config.toml
arch = "repvgg"
model = "CTC image transcriber"
dataset = "short English words printed on busy colour backdrops"
train_examples = 90422
image_size = 64
crop_scale_min = 1
horizontal_flip = false
translate = 0.06
tokenizer = "char"
vocab_size = 30
norm = "batchnorm"
activation = "relu"
depths = [4, 7, 7]
kernel_size = 3
stem = "deep"
widths = [80, 128, 240]
init = "torch_default"
optimizer = "muon"
muon_scale = "match_rms_adamw"
lr = 0.0048
momentum = 0.95
nesterov = true
orthogonalizer = "newton_schulz_5"
adamw_lr_other_params = 0.00098
steps = 3500
batch_size = 64
epochs = 2.5
lr_schedule = "cosine"
final_lr_fraction = 0.05
warmup_steps = 350
weight_decay = 0.2
adamw_weight_decay_other_params = 0.05
Rows from block 7 of a small CTC image transcriber, named by matrix and row number. Rows with one number belong to one channel. Each number is 500 + 25 x the weight over its row's rms, rounded and kept within 0 to 999. All counts start at 0. Numbers have three digits each.
After each channel's rows are labels from the 100 images, of 14976, where the channel reaches its highest value: "peak on" is the class under the peak; "patch colour" is the nearest of a few named colours to the mean colour under the peak. Only what is clearly more common there than usual is listed. The data: short English words printed on busy colour backdrops.
# c3: 3x3 conv (model.blocks.7.c3.weight, 128x128x3x3, each kernel summed), inputs 0-127
# c1: pointwise conv (model.blocks.7.c1.weight, 128x128x1x1), inputs 0-127

c3.57:464462477469483494483531531532506499501558519516496484505485473496537544515486469490529470490511465495457508486522504496528476469445449471503489478480472475453448552500517435491499483496493466512500507505513446540525490494477456506503484501490484512474500510504504499489515520507449488505480473491530513490484509529437483473497526518482467492525481454523535502506484498462500505505481
c1.57:488522506452482503507512497518486472519557518485528491547453462485462506490487486533512515458519470502477516458534510468514505461459483482482491497490500460464499496499537442498488527494484463500487523489482477495505518492499455515505481498488524544481484498512449491481503519522486503489472483506504488487475501558480462480482518527506445510489457463510527486574526489448492488488500
peak on: letter m
patch colour: grey

c3.14:506501503523521493540507555477478487471482493486477499473567497509522460470493470556538533501509512486497513515493473479516505496506493481525479493488496493506462489496485533453462467482490521491511526536523516548485507536500502514483451515462523471520481419519499472500467466524516484523476475481563496513521520502509533512480502475476490505474498473506484512507480485463525562483505
c1.14:532520524552511501484501482506477491454484449505481510509517497499518489497505483513513504535477499503506518464522526456501509512515535532533482476442486477505490518495503472462475502488528529509487473491513517533480499546501520522487511538484553475506504475541550477473439474525508485539495478505536511529555545483468512508447542485474518492478521487513482468509520469513548519497486
peak on: letter e
patch colour: grey

c3.107:470525480511515468483505503488531470499523522544519437439498492490466482500488491499508438533477498492503502518523447497467512475514498481495483500482477503465496480487507519476507503519479481478465522499534485495512502480469500532515530490480557469528501567470443522510494494527525445513475508513491485536476558513538478449526495538478478503510527484506506480494466501493503507482477
c1.107:463519488510524424506497474495511454477495487535541455462501523515459488495482443487516463502488493526489490516511438518466460498487448485501459483488495459499495509523538521494512528485504504498500507510542503487512481513481496522507497476510490489559498551483444530502476515478495439489478498517486499511508521536510510440511505529482482504454484500512486495470532507483520500493477
peak on: letter y
patch colour: grey

c3.0:464561475484529490482478469491504506509451482448476515526523486465475526501448479520501489507521483515491482497539475517497539516518547501461530516508480499490514446488470515512526489517550477489511490514510503451462485525456501505531495522499500467493472497480524465511510493494503498491447558477487518518488494559515488536485506538515487487480518444489521484476490505532542483481505
c1.0:427501488507510494484469515493477509503496491457454505538565492448555490522475488552466481494493493482479478488473484503522464483479498472479522531500472487537542480436502483491510495480454517490558465529484483489506495533478494492500515515532526510508480498499485511520481529542481488488483504479513512531520485582514485497480492483517508503517463488505478494478496518500527488498462
peak on: letter w
patch colour: grey

c3.36:499519462504461475490492520457497490548494471469524516479524510488568513533531501517560502522527544479491471476476506516471487527506475529498528483522514526486490485494516492521486558474530496516445489503486513510490517496449534495523523491480505494504512514526505508494518501467508506460527518461480545509463499475478480530462520470482532536491494467501514484485523461509460486511566
c1.36:481507469457479471500507529464507457512492466468489466482517511488524499468496485498542492511469539482477480423505494472458483474515477515534533474507514495493445518483524466479509546470497484529450510485471516530486512521450486477506491480486513496506495484482490491505502481507537531505495492500515528490441485473478468546484478466504520556488509488468491451522520513498471482515538
peak on: letter i
patch colour: grey

c3.93:482557536514467487520507460504504503499471442483509487533501539535496567512483505480476464533468484456499509518510545472487491501519522516530484501520470480521452514488498517521479538501498486516465509516461496474514520469508498493496504496484481519511544450457510469469524494475476478498529512514502481490524465487521501492527513473509545474425500457497492505510513533519521464514532
c1.93:505506521501488494511515497502487473508524476526476500518494452503514519496489486475529486511480472500493493507499566502536491500478488512522529446518451485531509524484487513564461474489491483513469469527466502494534527475514496518525508485480536490469530472499525443461495503481425479507536509452520525503485452483485498504519507483492524486458488474490508533435465486533539497506480
peak on: letter a
patch colour: grey

c3.39:481512499490518514476516541524525536548499500496497503521485504519525583508529482477482506490511474496486524497461524464518476470525480491480507480483516479513499478514508519502491517468543498515470492518476511503495492467477455553533486513514473526507513431520507501462486506471486511489525484508465532461485520526484482496477514491477553495493497456478515546590523496477493465510508
c1.39:485476470456493475454474503488515521564492484501500492519496505502510534509518480464468548514498475493507510542475563407511484484537472494509481468475526519496469524536515536501523513479503493483497500497490466529528478468490477521516499507492498508462516463473478489417511509473490493490485512540484511480472515534514525482464506483497493493496502484484518550512492497505476467475523
peak on: letter m
patch colour: grey

c3.69:500491496529470451524546507468522502486530515487451527533501496527470492512517487460490517507552511512507464523501515517494502508517490503518504505487531463492551470524472502516469503479519535471498548490475443506457522525436503491508494504456488440542493465468490509474481511495485511488503508521522495507499480501459505504531523506535529484486477453464462503507528456528479499463517
c1.69:490499511505546461529471495522492524498489492490493502523473486495483522545477500535497469473508530486489450528555492483512470500449488509531495469498480516502493481491491531528459455490513508485490478498475434492476491521476473501537439520463516471502510477496481535480468483481535491480448503530516504500514519500475489507501475506489543498503502464455421512501494533462479485474522
peak on: letter e
patch colour: grey

c3.60:510527464532475522486534514487487467504517513500527508500515544474530556514467450482489483505473494515488483513516500470479516410506502494484506509490542507524447485498481472490452488519487492518520473493462487512494453515522537517467464477525513496491522496508478508487492499482498523483528504497483510441490431523534475486485471511512511455510492458484503504549514557500491494483520
c1.60:496524461510485481494513540507493485487508490488499517481528514497520517490479496497470498482456497550448486486453516465499496486479515475469490519506495476517466482469486485504432426545497487492511530507489495516494469484534502525495456514514495537484528486536500504492516541463528456447515545467490516487487453512547495468513459504535521495525460503500481492540508499527468470479498
peak on: letter a
patch colour: grey